{"train_examples": 145000, "bottleneck": "kl", "encoder_arch": "swin", "encoder_activation": "reglu", "encoder_head_dim": 64, "encoder_qk_norm": false, "encoder_parallel_block": false, "decoder_norm": "groupnorm", "decoder_attention": true, "steps": 7600, "decay_fraction": 0.4, "final_lr_fraction": 0.01, "warmup_steps": 380, "weight_decay": 0.3}
Rows from block 8 of the encoder of a small image VAE, named by matrix and row number. Rows with one number within an expert belong to one neuron, the router's apart. Each number is 128 + 24 x the weight over its row's rms, rounded and kept within 0 to 255. All counts start at 0.
Before each expert's rows are labels from the 100 images, of 14976, where the router gives the expert most weight on average: "responds to" is what is common among them. Only what is clearly more common there than usual is listed. The data: patchworks of several textures.
# router: router (encoder.blocks.8.mlp.router.weight, 4x192), inputs 0-63
# gate: expert gate (encoder.blocks.8.mlp.gate, 4x192x192), inputs 0-63
# up: expert up (encoder.blocks.8.mlp.up, 4x192x192), inputs 0-63
# down: expert down (encoder.blocks.8.mlp.down, 4x192x192, transposed), outputs 0-63

# expert 1
responds to: patches: two; teal
router.1 [164 147 129 132 148 116 159 124 135 137  94 142 124 131 105 119 146  96 107 128 127 151 136 138  92 108  99  97  89  79 129 117 148 117 124 124 138  93 127 137 108  88 110 139 108 113 130 152  88 160  85 146  92 160 108 119  93 152 127  67 124 146 169 104]
gate.0 [164 137 159 128 197 128 121 145  87 115 119 115 115 151 160 154 128  83 128 147 134 128 128 155 128 128 128 128 128 148 128  73 158 127  94 128 138 130 154 128 112 104 163 106  97 131 112 128 117 154  92 118  61 143 100 120 100 128 126 128 128 128 121 119]
up.0 [138 121 128 157 163 128 128 128 183 129 128 128 103 112 163 164 142 128 128 183 112 128 179 201 154 128 141 120 128 130 106 109 156 133 106 142 104 128 139 128 157 128 193 128 128 160 114 128 128 220  88 128 110 103 128 149 118 128 157 128 123 142 134 161]
down.0 [128 125 140 137  82 120  91 121 124 108 128 143 164 128 140 128 128 169  92  92 117 103 128  92 165 108  94 168 129  93 180 139 128 115 135 119 129 131 112 119 147 107 128 128 110 128 140 138 128  86 142 122 157  83 128 128 160 175 124 118 176 145 127 126]
gate.1 [118 128  77 157 133 106 164 136 149 128 128 121 128 130 127 128 136 147 136 122 128 157 159 175 160 128 141  75 120 171 128  72 170 112 128 108 102 126  98 137 112 118 172  99 128 143 112 128 103 208 128 139 117 160 168 128 177 145 128 121 134 111 128  82]
up.1 [128 128 150 110 128 137 150 128 169 128 133 191 126 140 129 128 168 128 128 128 128  88 105 128 128 128 119  93 128  71 160 116  98 137 155  91 155 130 128 139 124 128  75 116  98 128 129 184 128 100 142 128 109 117 128  84 101 128 128 109 128 128  87 128]
down.1 [ 82 132  77 103 184 178 117 130 122 103 105 152 139 153  88 134 128 128  84 128 128 177 124 138  86 129 128 138 152 158 103 115 110 128  95  86  97  91 134 143 128 128 156 138  85 153 128 128 144 132 119 121 104 156 128 128 163 128 119 168 130 140 101 152]
gate.2 [ 82 128 107 128 132 191 128 150 139 128 149 128 128 133 115 110  92 128 128 168 153 118 128 133 128 163 125 107 128 128 132 128 118 112 109 147 136 128  60 134 177 148 128 103 128 110 133 154 119 169  93 135 128 128 139 136 164 140 158 112 160  96 128 109]
up.2 [130 128 112 128 102 159 128 159  95 175 128 110 139 158 128 121 117 178  93  98 157 105 147 129 128 143 124  85 128 128 134 135 100 147 155 149 132 123  64 128 105 119 128 144 117  99 152 128 140 166  91 130 119 143 118 102 128 128 187 146 155 118 174 128]
down.2 [128 101 110 105 128 165 113 133 134 128 128 128 128 154 152  92 176  89  99 128 147 129  75 128 115 189 154 128 139 144 128  80 128 128 120 128 160 109 184 126 128 128 174 106 128 150 128 160 105 128 128 128 146 100 128 165 140  86 128  92  78 156 105 144]
gate.3 [ 35 107 118 157 152 136 138 116 128 128 119 128 119 149 135 133 104 128 128 128 174 128 153 128  96 134 142 123 119 128 100 145 114 130 128 128 127 112 120 132 155 168 151 115 123 163  88 100 112 108 125 128 140 160  99 128 155 152 162 134 122 128 124 146]
up.3 [178 128 128 106  95 172 128 126 128 123 133 176 128 163 135 128 128 128 104 127 133 130 127 118 128 119 128 169 148 128 135 128 128 163 127 137 137 143 128 123 110 138 105 128  90 129  95 106 168  86  70 157  95 117 122 128 128 128  89 128 128 102 128  83]
down.3 [128 104  87  66 102 128 134 125 171  90  65 128 150 117 124 111 110 123  95 107 138 128 110 128 125  81 190  85 122 128 105 163 142 105 150  84  63  90 143 128 106 128  93 145 120 162 138 128  95  66 142 129 125  73 117 128 145 107 102 128 128 128 120 102]
gate.4 [ 74  92 124  83 128 116 149 134 129 132 116 109 128 128  99 128 181 114 112 124  93 107 109 128 178 119 165 128 158 141 145 128 128 159 157 145 128 113 121 143 161 109 128 169 120 165 183 128 124 128 194 128 128 128 141 169 126 107 128 128 128 128 123 128]
up.4 [128 159 149 132 153 123 128 128 128 128 204 102 134 128 128 147 111 162 128 115 148 112 131 128 128 156 113 174 144 100 117 196  91  98 128 168 157  96 128 128 128 154 147 128 127 117 115 128 130  97 121 137  94 153 157 176 148 128 104 102 141  88 115 145]
down.4 [ 95 122 164 140 128 140 139 128  90 137  72 143 145 113 128 128 134 112 128  84 167 150 128 128 128 128 128 128 149 129 128  88 128 147 128 128 128 165 128 129 128 110 159  88 128 153 128 110 126 157 154  96 153 128 101 145 102 162 144 153 114 159  87 116]
gate.5 [112 101  94 132 121 128 128 161 124 189 122 167 128 128 128 146 142 128 153 106 156 141 192 128 128 109 124  82 128 133 107 129 138 132 179  99 128 114  93 168 128 119 133 128 128 128 128 127 129  89 128 110 122 120 128 126 180 110 162 117 111 169 130 116]
up.5 [137 106 128 120 128 158 162 131 124 197 177 125 111 128 128 111 123 176 128 128 128 128 137 128 145 143  95 113 128 117 128  93 128 128 166 103 124 128 109 128 103 124 128 190 128  84 117 128  90 101 112 128 128  80 128 161 160 109 173 106 128 146 168 128]
down.5 [134 140 133 121 128 167  92 155 146 154  86  78  93  97 132 103 128 170  88 122 128 127 116  97 128 128 128 146 111 153 120 165  85 128 128 144 128 178 128 128 125 163 111 111 128 152 164  89 128  95 115 155 141 144  84 122 114 148 131 128 128 128 158 124]
gate.6 [140 163 141 128 128 163 152 131 128 101 100  67 135 156 167 159 128 113 128 167 178 128  98  94 139 149  78 177 157  89 141 128 153 122  86 165 135 154 128 128 159 128 159  67 115 128 128 129 154 140  87 104 202 103 128 142 203 150 128 128 128 149  99 128]
up.6 [128 146 128 128 136 140 128 133 138 135 128 171 112 125 128  94 128  78 132  89 134  83 152 124 128 118 128 128 128 125 102 163 131 156 163 128 128 128 128 140 128 158 103 128  72  95 109 150 142 112  87 126 150 128 134 131 110 200 160 108 128 112 127 128]
down.6 [151 140 126 162  94 128 134 128 128 128 119 162 158 104 125 152 128 103 122 128 128  84 128 128 141 148 112 108 100 106 159 140 128 128 102 165 113 128 126 167 128 142 150 144 128 140 114 153  78 102 128 167 146 121 187 192 157 110  96 128 111 141 147 101]
gate.7 [128 138 128 128 128 119 174 128 144 147  78 128 131 119 128 134 149 134 165 111 191  86 195 118 154 128 163 140 128  94 128 176 103 118 128 128 160 128  79  89 130 109 118  58 128 153 128 128 128 128 121 128 124 101  88 128 194 128 146 119 145 156 128 128]
up.7 [142 128  92 105 106 128 128 164 166 128 100 128 128 102 171 161 128 172 128 158 144 128 125 101 128 156 128 161 158 120 128  94  93 113 125 171 128 128  81 128 103 170  81 152 102 142 101 131 162 128  88 126 128 128 128 128 156 110 165 128 115  84 127 107]
down.7 [123 163 153 133  97 128 128 128 155 114 128 128 158 137 106 128 126 152 124 108 135 128 132 128 109 160 148 128  75 128  98 142 137 126 128 180 182 151 128 164 128 140 142 151 128 112 110 105 129 134 116 128 128 128 128 121 136 128 134  96 128 128 112 100]

# expert 2
responds to: patches: two
router.2 [137 106 139  97 132 110 117 121  93 108 134 104 131 154 120 136 128 110 137 153 134 123  99  91  69 114 141 121 183 160 158 125 127 103 104 123 121 131 130 125 122 117 114 120 130 156 120 128 120 113 156 128 133 173 122 113 123 145 137  85 119 145 151 154]
gate.0 [128 128 128 128 163 128 103 165  94  90 155 128 128 128 144 155 160 150 116 128  53 128 119 149 128  96 152 121 107 159 128 128 124 173 141 128 159 120 128 139 128 106 111 134 129 147 149 128 128 164 108 166 128 163 141 163  90 114 153  97 128 128 120 128]
up.0 [157 170 104 128 121 128 128 154 141 128 157 144 138 132 128 124 112 102 130 161  34 128 116 140  86 109 128 165 143 128 158 128 128 161 112 121 117 121 135 141 128 105 128 161 103 151 164 151 128 102 128 145 125 133 175 128 113 151  73 131 114 138 100 130]
down.0 [128 162 174 151 110 128 125 145 114 102 128  99 128 163 126 120 105 166  93 148 128 114 128 128 127 104 136 170 135 128 172 172 128 150  73 128 143 123 149 128 115 128 170 144  67 128 107 128 128  64 128 111 166  95 131  99 156 128 150 175 113  74 149 126]
gate.1 [128 153 133 128 110 122 123 162 128 128  98 115 135 148 128 146 143 115 133 151  65 128 128  82  90 128 143 169 148 128 211 162 128 128 162 132 131 128  90 128 164 147  93 128 104 163 157 128 112 165 128 128  96 154  79 179 128 100 147 128 147 128 128 122]
up.1 [138 109 128 126 110 118 128 148 190 179 106 140 128 114 128  81 142 156 128 139 128 128 128 128 147 161 128 123 107 128 112 128 100  76 139 138 112 128 135 140  90 128 106 106 102 154 125 134 143 133  97  94 108 114  67 151 132 128 128 128 141 128 128 145]
down.1 [138 127 111 128 128 110  88 106 147 117 169 128 161 118 128 150 143  92 128 128  97 151 147 154 103 128 112 200 116 164 102 115 152 102  95 128 107 128 128 120 129 144 146 128 142 112 136 119 113  88 126 128 129 163 155 127 128 155 133 128 128 109 128 135]
gate.2 [147 153 128 148 115 154 163 164  84 104 175 128 128 107 168 127 122 128 105 178 128  96 128 112 128 143 131 101 151 128  48  97 121 169 176 163 108 142  92 106 128 105 162 146 128 128 110  89 128 189 130 183 159 107 164 128 127 128 137  88 121 150  94 128]
up.2 [148 139 128 128 128  52  83 107 115 145 153 111 132 128 148 133 150 110 128  99  83 124 155 158  98 138  92 128  99 111 144 128 117 103  95 111 112 132 174 165 191 128  99 128  92  94 151 109  91 109 140 128 136 128 128 128 222 128 128 128 151 192 163 128]
down.2 [128 128 128 141 137 130 115 136 128 121 128 142 128 128 118 108 142 146 128 154 185 136 142 128 128 170 128 128 143  79 128 168 128 152 128 162 116 110 142 128 160 110  99 134 118 128 170 117 161 162 142 176 158 128 128 169 105  99 112 128 107 128 128  98]
gate.3 [171 102 128 122 136 152 146  94 131  90  70 138 128 202  93 149 146 128 115 187 139  93 174 101 123 128 128 132 150 128 113 128 128 151 124 158 161 123 118  96 179  97 118 106 106 172 169 122 127 117 128 141  91 180 128 108 128 105  94 144 128 154 121 106]
up.3 [176 107 134  84 151 128 108 150 125 128  63 128 108 114 146 104  93  90 141 161  89 128  80  89 128 128 128 148 140 121 144 101 147 120 137 151 150 144 136 128 128 107  99 146 121 133 167 124 128 102 128 112 128 128  81 121  89 162 102 129 131 121  93  95]
down.3 [142 128 137  91  96 116 128 128 145 152  77 128 128 143 112 114 119 147 128 128 100 128  84 111 128 150 120 104 138 154 161 102 106 128 128 139 128 104 133 122  75 113 138 122  93 143 152 150 116 128 147 150 128 129 123 100 128 128 156 124  94 134 165 116]
gate.4 [145 127 126  65 130  92 143 131 125 128 117 128 195  93 128 128 130 139  49 128 112 129 128 128 100 135 128 184 128 121 128 128  98 110 147 176 176 123 101 116 122 124  86 128 155 128 137 128 144 128 128 138 128 137 166 140 128 112 128 149 108 128 135 141]
up.4 [101 128  97 128 159 105 128 161 128  75 128 149 113 188 106 128 128 161 146 125 176 128 128 128 135 123 128 116 128  86  46 139 136 120 128 120 153 128 161 124 128  83 129 104 128 113 128 128 120 128 128 128  85 120 108 136 108 154 128  95  98 126 128 128]
down.4 [110 149  71 163 142 113  89 128 115 128 151 138 141 105 127 114 128  94 154 128  85 130 111 105 102 185 128 139 148 128 128 128 128 155 152 130 124 128 128 103  94 128 100  98 117 154  79  94 118 130 128 115 128 149 128 128  85 138 135 172 117  91 106 169]
gate.5 [189 124  77 179 175 128 139 180 134 129 198 165  82 137 128 140 119  66 128 135  94 119 128 148 128 144 141 146 153 131 128 103 136 175 129 135 128 111 121 128 174 129 161 107 134 128 152 140 112 220 128 141 126  88 128 145 153 106 151  98 139 128 113  76]
up.5 [128 147 153 128 128  98 113 144  95 113 116 124 128 106 107 134 168 128  90 128 128 135 128 109 122 137 128 148 108 128 148 133 104 164 140 113 117 128 157 173 172  97 128 103 142 132 163 112 174 202 128 154  85 115 128 174 128 150 128 158 165 151  91  78]
down.5 [184 128 134 128  61 121 101 109 128 153 128 108 143 132 107 169 108 126 128 128 128 128 167 128 128 128 128  91  98 128 131 156 108 134 161 169 128 128 109 128  61 106 145 159 128 128 123 123 128 152 149 145 113 125 128 156 141 147 128 144 128 102 141 154]
gate.6 [111 130  84 160 128  86  88  94 107 128 107  83 123  87 128 128 128 100 103 128 149 127 128 172  94 128 156 128 106 129 124 140 127  94 128 128 114 133 128 128 128 155 128 127  88 128 137 148 125 128 128 127 115 170 138 178 128 132 166 134 155 177 129 150]
up.6 [128 143 144 128 110 128 148 128 128 122 107 128 166 171 128 100 131 157 128 104 129 128 182  66 128 127 114 186  86 128 128 145 135 118 140 148 131 107  71 185 128 128 132 114 114 120 114 125  91 128 166 128 128 128 128 128 173 128 125 128 128 119 114 128]
down.6 [129  97 151 189 156 109 128 103 146  97 128 134 104 121 106 155 150 131 150 145  92 128 133 182 145 128 126 106 184 143  93 111 128 105 159 129 106 128 141  94 150 142 128 113 149 128 128 104 155 126 128 138 128 185 101 128  98  43 158 114 148 169 128 128]
gate.7 [128 128 150 106 134 102 128 129  94  96 128 151 141 148 128 128 138 128 138 122 150 102 128 128 134 128 151 139 147  93 128 128 133 128 123 128 126 128 128 121 135 128 128 127 149 175 128 128 127 128 128  98 112  79 128 128 156 129 129 167  92 134 122 198]
up.7 [154 112 111 128 128 116 128 128 108 128 101 153 128 131 135 131 128 101 132 160 128 140 141 126 119 147 128 128 103 174 132 128 153 157 111 128 128 128 149 132 119 108 139 108 128 141 124 163 147 128 104  99 139 102 169 126 101 128  80 128 128 128  96 128]
down.7 [127 168 127 166 188 114 106  96 117 175  99 128 158 128 101  80 141 124 144 118 108 128 128 128 165 186  69 174  96 165  66 128 151 160 128 128 128 139 136 135  96 128 130 133  95 131  97  91 134 144 128 100 128 128 141 127  96 152 167  67 128 128 109  89]

# expert 0
responds to: black; brown; patches: two
router.0 [123 113 125  80 152 132 146 129 129 122 138  85 136 130 136 110 145 143 127 140 106 106  74 124 144 129 129 151 130 123 100  79 106 162 106 139 160 125 158 162  68 120 133 149 133 112 152  96 167 151 139 165 151 115 122 166  98 113 126 119 107 132 147 128]
gate.0 [132 128  80 190 144 128 115 149 120 128 169 128 137 128 154 120 113 156 128 138  88 145 128 128 175 142 128  97 128 125 115 128 158 149 128 125 128 111 132 128 111 114 136 128  83 128 144 152 126 128 137 128 150 101 128 160 128 103 128 134 105 172 128 145]
up.0 [155 142  67 128 138 144 114 140  79 128 124 107 147 124 140 128 124 177  80 107  93 128 190 157 130 148 156  87 173 128  96 156 153 128 135  86 111 144 113  99 157 134 128 125  88 106 139 120 128 140 106 119 135  85 153 141 128 128 156 147 139 128 128 177]
down.0 [128  98 183 130 131 146 114 173 128 141 135 200 109 113 112 119 128 128 134 128 151 165  97 107 128 128 119 191 179 214 140 128 144 115 130 149 128 128 118 153 128 137  90 121 102 145 128 113 131 113 120 105 102 180 180 105  91  90 112 152 199  94 121 102]
gate.1 [128  84  80 106 174  98  98 128  94 156 154 139 128  84 128 115 128  98 128 128 128 145  77 128 156 115 116 124 148  89 146 128 127 128 128 128  95  82 142 145 134  68 155 143 128 160 128 118 128 128 130 162 131 128 128 128  81 128 128  96  88 157  82 124]
up.1 [143 128 175 109 124 154 109 140 100 111  78 135 145 128  95 106 128 118 128 149 128 144 122 128 128  89 123 134  73 128 140 128 101 146 161 128 100 170 128 128  94 166 144 128 126 174 103 128 149  69 128  93  78 142  95  96 128 138 128 113 111 118 107 128]
down.1 [128 162  90 128 128 128 157 117  91 128 163 134 128 112 166 169 145 128 153 136 136 128 111 128 142 140 110 159 128 106 129 128 114 182 159 164 155 128 137 104 139 126 102 115 152  96 141 103 128 168 128 128 149 182 141 139 125 109 155 128 106 167 128 128]
gate.2 [128 124 128 128 159 137 155  99 156 155 116 128 128 128 101 128 128 128 128 106 123 128 128  70 126 156 103 106 128 165 128 167 128 128 166 128 128 132 133 148 128 171 128 116 124 128  97 128  80  83 128  94 128 118  91 122 103 194 128 123  94 121 128  90]
up.2 [128 128 145 128 128 128 146 128 128 142 143 104 128 128 128 128 128 199 128 101 128  73  91 141 128 124 149 128  42  99 117 128 102 169 128 128 128 128 143 141 128 122  65 117 128 128 134 171  99 128 123 136 139 171 120 105 128 119 168 128 160 128 128 164]
down.2 [127  90 149 103 121 143 128 154 128 128  91 143 142  78 133 152 114  88 110 131 128 110 171 137 172 146 183  92 176 128 124 180 109 128 143 128 104  94 151 128 101  95 128 150 130 169 164 128 115 128 127 128 110 128 156 117  96 128 128 144  96 166  82 128]
gate.3 [103 128  91 160 167 114 139 147 144 111 128 128 167 108 128 109 124 109 128 128 128 128 128 128 117 142 128 128 155 132 128 128 149 194 154 131 136 113 128 112 128 130 133 124 117 128 175 128 128 128 130 169 128  94 120 135 144 105 100 128 102 128 128 128]
up.3 [128 145 106 163 128  73 128 125 128  77 159  89 150 128 128 128 163 171 149 104 146 147 160 128  79 103  87 128 109 152 128 147 151 128 104 134 128 144 157 128 128 135 147 116 128 122 133 151 115 123 119 128 128 119 100 128 128 128 157 142  96 128 158 155]
down.3 [165 131  28 128 128 128 135 149 150 128 136  87 128 128 128 128 152  94 115 127  84 143  78 128 128 128 128 128 127 143 130  85 128 145 106 128 128 108 149 117 126 128 154 112 128 119 162  96 108 128 154 162 142 126 128 128  95  80 117  81 128 144 135 128]
gate.4 [112 158 128 112 161 146 169 171 143 178  94  73 147 151 128  97 121 125  92 132 128 114 128 128 108 148  99  86 186 157 106 166 113  83 171 139 152 128  65 125 128 105 119  89 128 172 128 149 128 161 154 180 128 110 150 137 152 108 130 124 101 116 119 128]
up.4 [128 124 128 139 171 116 123 132 128 117 122 112 104 108 129 128 128 190 128 118 137 142 201 145 188  96 128 128 128 108 126 131 132 119  68 177 124 144  93 128 174 119 172  86 128 128 117 148 128 128 140 141 143 128 160 126 128 154 146 108 128 128 128 166]
down.4 [128 181 111 128 139 114 147 128 131 122 129 138 128 109 128 139 128 149 111  98 124 103  85 146 173 128 128  48 128  93 134 135 104 102 128 165 137 171  75 139 114 118 103 190 127 128 152 128 128 144 128 172 118 165 128 128 148 114 164 126 130 119 161 128]
gate.5 [123 145 124 150 138 161 116 149 107 128 128 138 128 128 110 128 159 121 109 128  67 128 166 147 103 129 165 136 106 128 128  89 128 136  86 128 159 159  56 122 166 133 128 176  88 136 152 159 161 176 127 128 105 128 162  97 125  82 103 120 128 121 135 101]
up.5 [128 114 103 128 128 128 127 150 142 128 112 128 145 127 119 128 128 168 125  79 234  76 151  58 128 128 119 166 143 129 156 158  87 105 139  99 128 124 131 128 151 128 140 152 128 150 161 180 143  93 128 128 152 102 128 128 168 128 128 128 128 111 128 128]
down.5 [183 120 128 162 128 116 106 128 112 144 140  96 128 128 128 134 128 128 128 128 128 128  98 125 140 177 128 166 132 163 157 110 145 175 158 138 147 156 128  89  88 111 128 128 188 172 128  97 158 118 161 108 153 169 128  99  65 112 128 128 128 142 132 142]
gate.6 [101 116 128 170 177 128 158 128 128 123 128 136 151 144 131 103 128  54 180 169 101 140 128 140 148 160 128 128 128 166 159 128 120 190 190 154  98 133 153 128 128 128  92 109 161 153 144 174 141 126 107 128 120 128 142 110  90 117 128 110  79 151  95 111]
up.6 [128 128 117 128 128 135 128  74 136 126 128  52 128 116 154 109 121 185 128 129 149 143 128 128 146 128  95 128 168 117  50 128 119  41 128 128 151 128 128 126 128  85 141 157 141 150 146 128 137 164 138 153 112 128 115 128 113 128 128 100 174  97 121 132]
down.6 [148 152 128 109 128 128 128 174 156 128 128 128 110  90  92 121 120 128 115 128 128 156 128 199 114 154 122 134 177 128 183  89 176 128 137 128 128 108 113 103 105 121 128  99 117 128 128 186 148 167 146 103 116 128 164 140  60 132  91 128 124 120 143 150]
gate.7 [136 128 128 176 161 160 128 101 151 150 205 115  76 128 158 117 131 128 128 171 128 153 128 128 120 128 107 197 128 142 128 153 156 148 128 118 131 167 102 113 142 128 190  74 108 139 128 128 103 165 149 128 184 128 128 115 128 143 166  90 128 156 144 157]
up.7 [128  83 125 128 128 151 111 162 121 130 128 157 184 115 104 128 128 131 130 142  96 112 128  99 128 115 145  82 128 128 186 128 116 128 139 114 128  96 124 162 147 154 128 116  96 102 128 162 143 115  83 119  93 140 128 124 146  96  65 128 152 150 125 128]
down.7 [190 120 128 128 100 128 131 108 123 110 128 126 128  60 125 114 128 128 109 109  61 128 128 130 150 122 128 140 128  94 128 128 117 152 156 118 147 131 110 129 130 137  99 128 103 161 115 108 100 165 107 128 160 164 145 128  98 128 157 106 128 176 100 128]

# expert 3
responds to: patches: two
router.3 [119 133 151 114 155 159 123 162 132 170  93 134  90 128 124 148 162 194 107 140 141 138 198 135 168 127 136 126 105 141 153 127 168 104 165  79  98 121 115 137 155 135 128 120 105 169 111 124 107 115 119 100 114 120 133 124 138 121 145 163 144 127 125 137]
gate.0 [103 128 128 131 136  53 128 140 128 128 161 105 135 103 157 153 144  74 120 133 135 101  91 128 113  97 113 108 128 109 137 128 128 128 116  98 111 128  91  91 128 128 105 150 113 147 158 150 149 129 143 171 114 128 128 130 112  80 119 106  82 149 138 185]
up.0 [ 75 111 121 109 128 155 128  90 104 138  93 105 128 127 128 160 128 152 100 119  87 128 129 124 108 131 143  78 128 134 150 182 114 128 165  94 110 128 172 128 141 133 128 106 128 128 186 165 158 124 128  71 121 139 198 128 119 134 128 128 128  93 128 186]
down.0 [172  89 128 128  93 147 152 171 138 128 128 128 103 143 115 159  99 107 106 155 128 134  93 143 128 128 140 134 132  98 128 121 128 128 128 126 136  93 128 128  92 119 135 126 140 161 132 128 119 128 107 158 112 154 147 146  69 132 128 128 116 145  80 124]
gate.1 [ 98 156 133 121 128 148 137 115 105 151  94 128 128 114 163 128 113 149 124 116 128 128 133  84 132 128 164 128  44 113 128 122 149 128 127  91 128 100  62 128 128 139 138 132 102 192 129 101 128 172 118 128 147 128 197 137 116 116 147 128 110 161 145 127]
up.1 [194 121  93 140 157 100  47 128 144 128 114 138 152 128 126 121 139 121 171 101 134 127  82 126  88 124 128 142 128  77 150 137 141 171 128 117 114 163 147 114 128 144 128 139 140  94 128 123 128 128  98 142 172 109 128 128 135 128 104 128 128  99 105 128]
down.1 [128 132 128 138 121 128 140 128 151 131 147 128 131  60 149 128 129 128 109 171 128 116 128 139 156 128 140 152 128 157 164 104 113 128 128 106 128 107 167 110 121 128 194 128 154 133 151 181 115 128 165 180 142 128 128  88 113 116 128 128  85 161 156 208]
gate.2 [134 121  59 128 128 121 128 128 130 128 152 118 128  90 148 128 105 128 128  84  95 107 128 128 138  86 120  93 117 128 187 143 127 128 147 128  73 138 147 107  99 144 132 137 106 130 127 181  90 103 128 140 169 104 150 104 170  66 128 130 128 118 128 128]
up.2 [128 117 118  93 128 179 128 128 145 164  86 112 128 165 111 149 128  98 128 128 128 141 128 105 128 128 128 128 116 128 162 105  98 163 168 121 114 128 128 141  49 128 165 135  83 128 134 104 133 128 128 128 116 136 128 104 144  97  84 128  99 164 126 132]
down.2 [128  89 128  85 137 141 113 161 111 128  71 128 118 149 116 147 128  97 128 135 160 128 103  29 120 128 128 119 128 128 119 128  95 175 128 128 128 137 128 128 125 128  96 104 128 128 128 128 133 118 128 117 149 109 136 136 131 117 137 128 151 102 128  83]
gate.3 [111 121  82 128 133 128 135 138 128 130 134 123 128 128 159 101 161 106 121 126  86 128 128 180 128 128 146  59 107 102 118 114 151 128 134 124 128  91 128  98 128 101 166 133 102 129 162 128 125 128 155 144 109 128 167 180  91 101 128 141 128 146 131 140]
up.3 [160 126  98 178 128 119  41 155 101 162 118 119 132 122 128 112 128 149 130  79 148 128 128 128 115 150 113  99 151 127 116 128 128 135 128 108  84 136 179  54 143 128 124 128 128 132  99 118 119 139 128 137 167  91 170 128 107  85 128 153 131 128 128 128]
down.3 [156 100 176  93 128 149 128 128 128 128 128 140  74 113 112 144 150 145 121 128 158 128 128 128 158 181 129 156 143  52 128 128 110 175 128 128 172 126 128 118 139 128 158 123 115  57 128 128 154 182 128 128 128 128 132 116 110 149 128 128 128 128 149 123]
gate.4 [113 131  80 117 114  97 118 150 128 111 168 121 145 138 191 145 135 107 146 129 128  77 128 128 148 128 154 128 175 124 132 128 108 152 158 128 122 123 128  60 164 124 128 128 128 128  97 128 128 128 146 158 152 128 130 122 151 134 148 128 128 122 169 128]
up.4 [125 181  90 171 122 128 143 167 128 161 144  71 112 128 117 128 112 177 128 160  97 128 128 186 128 128 142  87 149 156 109 128 159 139 142 128  96 140 144  85 165 126 165 121 127 112 128 128 126 175 111 127 149 128 163 142 160  97 128 142 128 163 142 155]
down.4 [128 127  83 100 146 133 128 189 114 135 112 100 104 124 128 140 131  70 128 143 161 128  91 111 107 106 170 128  95 128 128 140 146 173 124 128 104 128  84 143 108 102 128 122 165  73 128 141 155 128 115  83 128 116 136 128 119 158 149 171 131 162 127 123]
gate.5 [ 91 128 128 128 128 146 160 128 159 119 194 129 118 128 122 114 128 128  84 151 128 120 128  84 150 113 128 128 115 128 128 181 112 168 128 147 124 128 149  89 182 114 127  95 124 117 128 125 128 146 128 161 101 186 108 135 159 161 154 128 117 109  98 153]
up.5 [ 83 128 117 125 128 128 166 112 128 169 128 184 118 128 128 155 128 158 127 128 125 104 124  70 171 128 172  99 131 177 140 128 128  67 142 128 157 128 128 158 174 128 128 132 107  88 128  97 120 147 137 121 128 119  98 128 134  95 128 112 128  96 161 160]
down.5 [196 128  62  78 128 128 143 128 137 161 107 128 128 128  90 128 128  97 103 109 132 132 118  89 128 137  68 150  98 105 128 128 127 128 165 102 116 128 113 128  95 118  88 156 114 128 130 100 128 180 128 128 101 136 128 139 128 128 113 133 128 169 159  83]
gate.6 [120 129 177 121 128 141 109 137 119 131  87  99 128 153 118 112 128 128 148 115 120 128 174 169 142 128 128 140 128 170 129 175 128 128 127 151 128 153 128 136 161 139 122 145 112 128 130 117  94 101 139 135 125 139 128 128 138 128 169 116 126  81 120 155]
up.6 [128 128 168 128 131 112 156 102 129 124  89 141 128 143 110 109 142 171 128 128 128 170 192 124 128 128 128 144 141 163 128 147 130 106 123 128 128 128 133 157 105 128 106 173 105 146 128 128  94 128 128 112 128 120  85 136 128 159 112 141 120  93 141 137]
down.6 [166 155 102 157 123 128 128 115 128 146  94 125 175 128 128 116  97  89  90 128 117  74 193  86 125 136 128 134 109  99 106 112 131 146 128 128  98 136 122 146 156 140 128 128 128 136 152 114 128 128 101 163 128 125 166 128 112 128 128 118 200 127 124 102]
gate.7 [ 98 111  62 162 135 128 171 204 109 101 118  95 128 120 128 157 157 137  92 148 124 120 128  93 128 174 170  77  81 128 112 128 107 151 143 123 128 142 122 155 138 102 128 175 109 105 149 134 196 177 128 128 128  95  97 128  87  94 138 128 150 128 128 128]
up.7 [100 158 190 139 170 128 128 128 114 193 150 128 184 128 128 128 109 104 128 153 128 124 128 131  82 128  97 128 128 144 199 178 114 111 149 128  89  98 118 160 169 118 128 157 128 152 128 134  82 128 128 109 155 181 153 119  96 129 157 146 146 169 109 123]
down.7 [188 111 128 136 138 128 128 130 122 145 169  72 132 123 175 128 111 112 128 128 113 114 128 109 143 129 126 173 115 109 141  70 164 128 133 129 128 129 128 131  79 140 152 128 147 125 162 128  92 134 159 128 154 128 163  85  74 107 114 128  98 151 120 135]